config.toml
model = "self-supervised image encoder"
image_size = 32
translate = 0.12
color_jitter = 0.6
norm = "batchnorm"
depths = [3, 6, 3]
kernel_size = 3
projector_out = 256
eps = 1e-08
merge_dims = false
one_sided = true
weight_decay = 0.1
Rows from block 9 of a small self-supervised image encoder, named by matrix and row number. Each number is 500 + 40 x the weight over its row's rms, rounded and kept within 0 to 999. All counts start at 0. Numbers have three digits each. After the name is the row's rms in percent of the matrix's.
Before each channel's rows are labels from the 100 images, of 14848, where the channel reaches its highest value: "colour at peak" is the nearest of a few named colours to the mean colour under the peak. Only what is clearly more common there than usual is listed. The data: short English words printed on busy colour backdrops.
# conv: 3x3 conv (model.blocks.9.conv.weight, 192x112x3x3, each kernel summed), inputs 0-111

colour at peak: black
conv.126 100:575498509446599472510442557519521505512520534473566524476561515542432515532447474442520475495488475441567510490515500484424498510522471525533453484477527487571453483557497483461462447386377563475493509530507475485597502520505585514501512479471498573486509467506448523486433522497526511508439474469517546505474475506479538529525511565489

colour at peak: brown
conv.40 094:565518530486500520478444493524533376514472544432513547453441533509511482485472496517529506474492467506542496527540485471513550498484513524471474512451598505624467516514482416467472499572525543510495523520458505491431527454475464517501528469473513415508522352518533527531454516593471522534548504546512463481452511521515498486448501515520

colour at peak: grey
conv.79 113:477454457493438455521538405476494440485501506501511457530479500501461494520481517397528521482456465513478565503492493519408542517558521476529544440545513484545440570539530563541585487551597486516472497485496527541499493455503528477470488443513546519517490495471547510381478458514481607467513483516501489473554492454505488498459507463410

colour at peak: brown
conv.52 102:484532475550454479431558522471500538442495498550542500564517506402494471442518490470546474571526538460468459477437396524503441468532530470508548497546513540454483542458532473551521520536487479478575532540526499544515519544488515426489462505547491561528441548450538531475536445516446463468448540572502434475435527515490542529538544529460

colour at peak: brown; black
conv.168 099:535580462504482487431503554508504505454507551519571611524546508417531425435557511513531499569430529463481421502436347530510473513490508453553478519538551492522459525550509524491551501501488535496534510543549507498516483526468541507506474476571497526512470523460482521483511508517465492407468554531520469456481533483464492491536489537469

colour at peak: grey
conv.144 103:498482532511525501506410586557452542497561525527502575498505532498463550486505478587513515472513472569515519460442468525467516341481568437559498506395533494486537527536461500480529480516481489531469512503477505481525535471533438539496516521503563460459512492490521472471504545533480465521469460590498584493473506458563484473486457503451

colour at peak: grey
conv.56 114:497505497461669490532439561478536501506533482496540507515535506529454461497449481427529486497538493525520576466466481406520517466453534461523488443426523486523487530548513512503475444446426538477453513483481452506496492488491545544483505560472507486427467514538542516521550499487527489522511487578484643470536465523514494519471529539467

colour at peak: black
conv.166 102:508500455491498507491554529501535497530466480442523559528518481521448521484504538480519477481473523468535458506475516586447437467459527520548413498583519514513444490526542582506522534477456524505565509501455475473517525539475612514505570413474471535464505535535526497547528540547584538465468511452567540440574549577436519536513467521517

colour at peak: black
conv.11 110:463427439578512474510436561465527511502492480479503514441470479534470518496552480479462505491467434622507521563469496483475547482490553559503484452471400484485448525534465467499503431587511502512511482553523538490523537492462485467540513489471494468524521474507570505546390498474476528473569504517542507533464503479452379546538500514543

colour at peak: brown
conv.95 101:457478547484656503530446494522544506479512461511540470512504495513473472504510498451509499483549485396489589448513484459519516523498508451483520496413522480514530525533506456508483468442453539487478533496526452526482473468512514507507485595472496508453489490492561491517551496507512445577501417553467649490503453458544509505543507487435

colour at peak: black
conv.161 091:523494548473558489473513557506458534508580500514519552579465469477561456453516474575505484532515473572472461553451499511480463426452533462524518433498428431483481549463474511491475522473458483568492511468559472485573455536508472548646499477508496497538501546539501472476476537436461564515534492475506585535467476516446467499491534520511

colour at peak: black
conv.15 099:460478557468506515517546509441487467523468535506527496447462489569408540535502474521495569482531498469466435549464507478405484498518447506458513488546605480501425510539569568515488509527515535509509481514517470498556486500462562506425455453524457497542482516539513530491559527545442540444454526541436521513460487530617498513442549549484

colour at peak: black
conv.51 103:543502463512561475578439573456497516531499400480505495508487470518482489512528556564475555508523447455497569570512468384530489497387499482477491453473497525498488518534442540480554403529523480490510500479524565468549440512512463529517487574484509478483513492477491542522538545555471543495562484543482607502484480469506452530463534491519

colour at peak: brown
conv.130 101:500478501443515501478465549528507432526547505432471451478454480526535523536519507611516510454516503540525505571528503476521521449478518472471449483473518459550449505549535496463495492588542486504516358471480517515568533449509503516436499534504558506500456497533450543486444513559537481519565556473461525505527441471437398486455467524556

colour at peak: brown
conv.137 100:530549532444488463494402528546529407514491534450462507465490554441542515502464551568498530483502513586516486482486504471502491462439508481472477488462525521560491454495474472500532522546492434542512483462492552477578551443491524576539518492534549426432501471436538452459477583566526448533570549519491497525478422463499480533488513509556

colour at peak: black
conv.96 095:535481546598450490523516525545535566459518493481494457403577490533492542498450404513484535488507450458438558497474495521524515518538491465432519523541554453499581408532479414519535497516548487477466443477565494516481465481494444533446481451563499543497507493521526516479481421517445515523463526570447476512492493447537528523526492516439

colour at peak: black
conv.28 095:506552472500528470530462493431445492550582365601500428529440487558564527469472517481489516449603541486537522505507515545496465500520510516506556500478477518457503499511504508535503437513472551522552585522496451477522500496499517455471435471425414479456496466542457482472519481457518475527564606523511528488512479507503482520530523505525

colour at peak: brown
conv.20 101:520481492464478567521571488455496487489534481482539546452533552513483539501482456499481495421477474534507532480425457582477503445484481484497444435481515449539525495495579501524502517548395561510546539469503436495546554510538525518452462446441540593523492522558450495481504500484452529579494488419530475520528559539524463576478494561546

colour at peak: black
conv.25 106:583494571503504476533462492474514411478461522450463561518448535396399474513559503473500455531511442535554517507430505517449536524458505512583474493440527525591468540472442462550514437531560479516504497514481514558462523508524484509488515513487495483473513428405551492489480502544497558462518436506524535498432526513501539508524530475552

colour at peak: black
conv.181 104:407540466505444504467485391550456529531464458550511515572465482491521469489506557468520537482504640403525448424487508578499440448514483488525497516554499540447526469494515491524559575525495514452548526486536480516493483518510515456501520481484458422504489494492501520498519479435585472522536567484549463498543525467510509508528439530514

colour at peak: black
conv.101 095:538554490513472505480483469466498488469491423529566533486454466385516433483573544500543553451506480510457469516474421431533508510480564458494494512463507557488570536491493459506570446538517522438557479524470558495442479477524456453475482554499569424495521467470464486469508510544524475522592490549506487428531488555531516565458506524549

colour at peak: black
conv.68 116:422536521510437509517497518491390500511496490507491489554511521642567521443497516502479548535464584393467429536505510568504442499498523488543481505485562483457506461523542511508558513514522479497491525505483450454461491544497499451465496515526452506410490488572402518547515550509510489497504568477510443455552524538542506540518510503536

colour at peak: brown
conv.108 104:538495493473453462524474409484493381524486468520465494439497491514518516527484536517533600479506500476564530498472492437525486527510514476458547506408505510567518489550514452519506470649534515471447442486535535506512458482480435521514504493490527417520473443533555464536464512573469470532535498563511458509572500471497468485500454492569

colour at peak: black
conv.177 085:448488561528465461524533471498536623434520515514472475493444486454433528517509455464464461453532465511463500524462515451416560515517483548465512508558492467482529482461528525536492517544522531438508503424546492518505562486550512521505483468472534535526519594454552473493580455463433562512486452484500472523411545508561463458473530533424

colour at peak: black
conv.165 097:461460513610512498525529556509477539526592500522535478496488459571485505489547432505482475549475448557377453570494500475481503523450492513493458412522484443546508495544483465523509463548510483505497453521538511445506480524471494505483532439521489504483524484559566499526497407511447538429540477534506471478532476528543398587529532492494

colour at peak: brown
conv.162 103:524623519498504416522492528520529519510484424487512493523605457473516479500464487471499477487470448537526531536470504501486495417463514467556444495500476501470499512500471513499507474500512510567545523486482516462441475527417489433506461501505533523547526513390516514520491549475539503521521554481511510539518503479514475526703491527514

colour at peak: black
conv.170 077:471513514447488474529619486479535588466512518534514521526456523488498494517458461425534419461510493559493517462469508473434513487519522520513492449459473483455515485433570582514532573518512548492514556432523416510534535518474513480525464460418538524490489575487547465518565456469453548599460513443499484503478499531474448483478552531480

colour at peak: grey
conv.80 101:486466563468453469502516480453503500527561531491500497486505467530509529501491506511517523461484462599501468559422523518445544510539546501561456476584482406475477458511566479515467504516565541516480482426559512448481457477565492524494491504479587540571574504531462416489551432535516558452515462487486498465527492451546463419522445477471

colour at peak: grey
conv.49 073:490467517481498413433500472536487503395508547466601554503483519500563427503489530492632485494504512496521490503489458494505488489509506510551458504504489427436515473491505472493521521434472537581459433483502512473455485493540501496410498483499620469485545524544453475453498483519592546531525520465499557423499495548498513487484463478523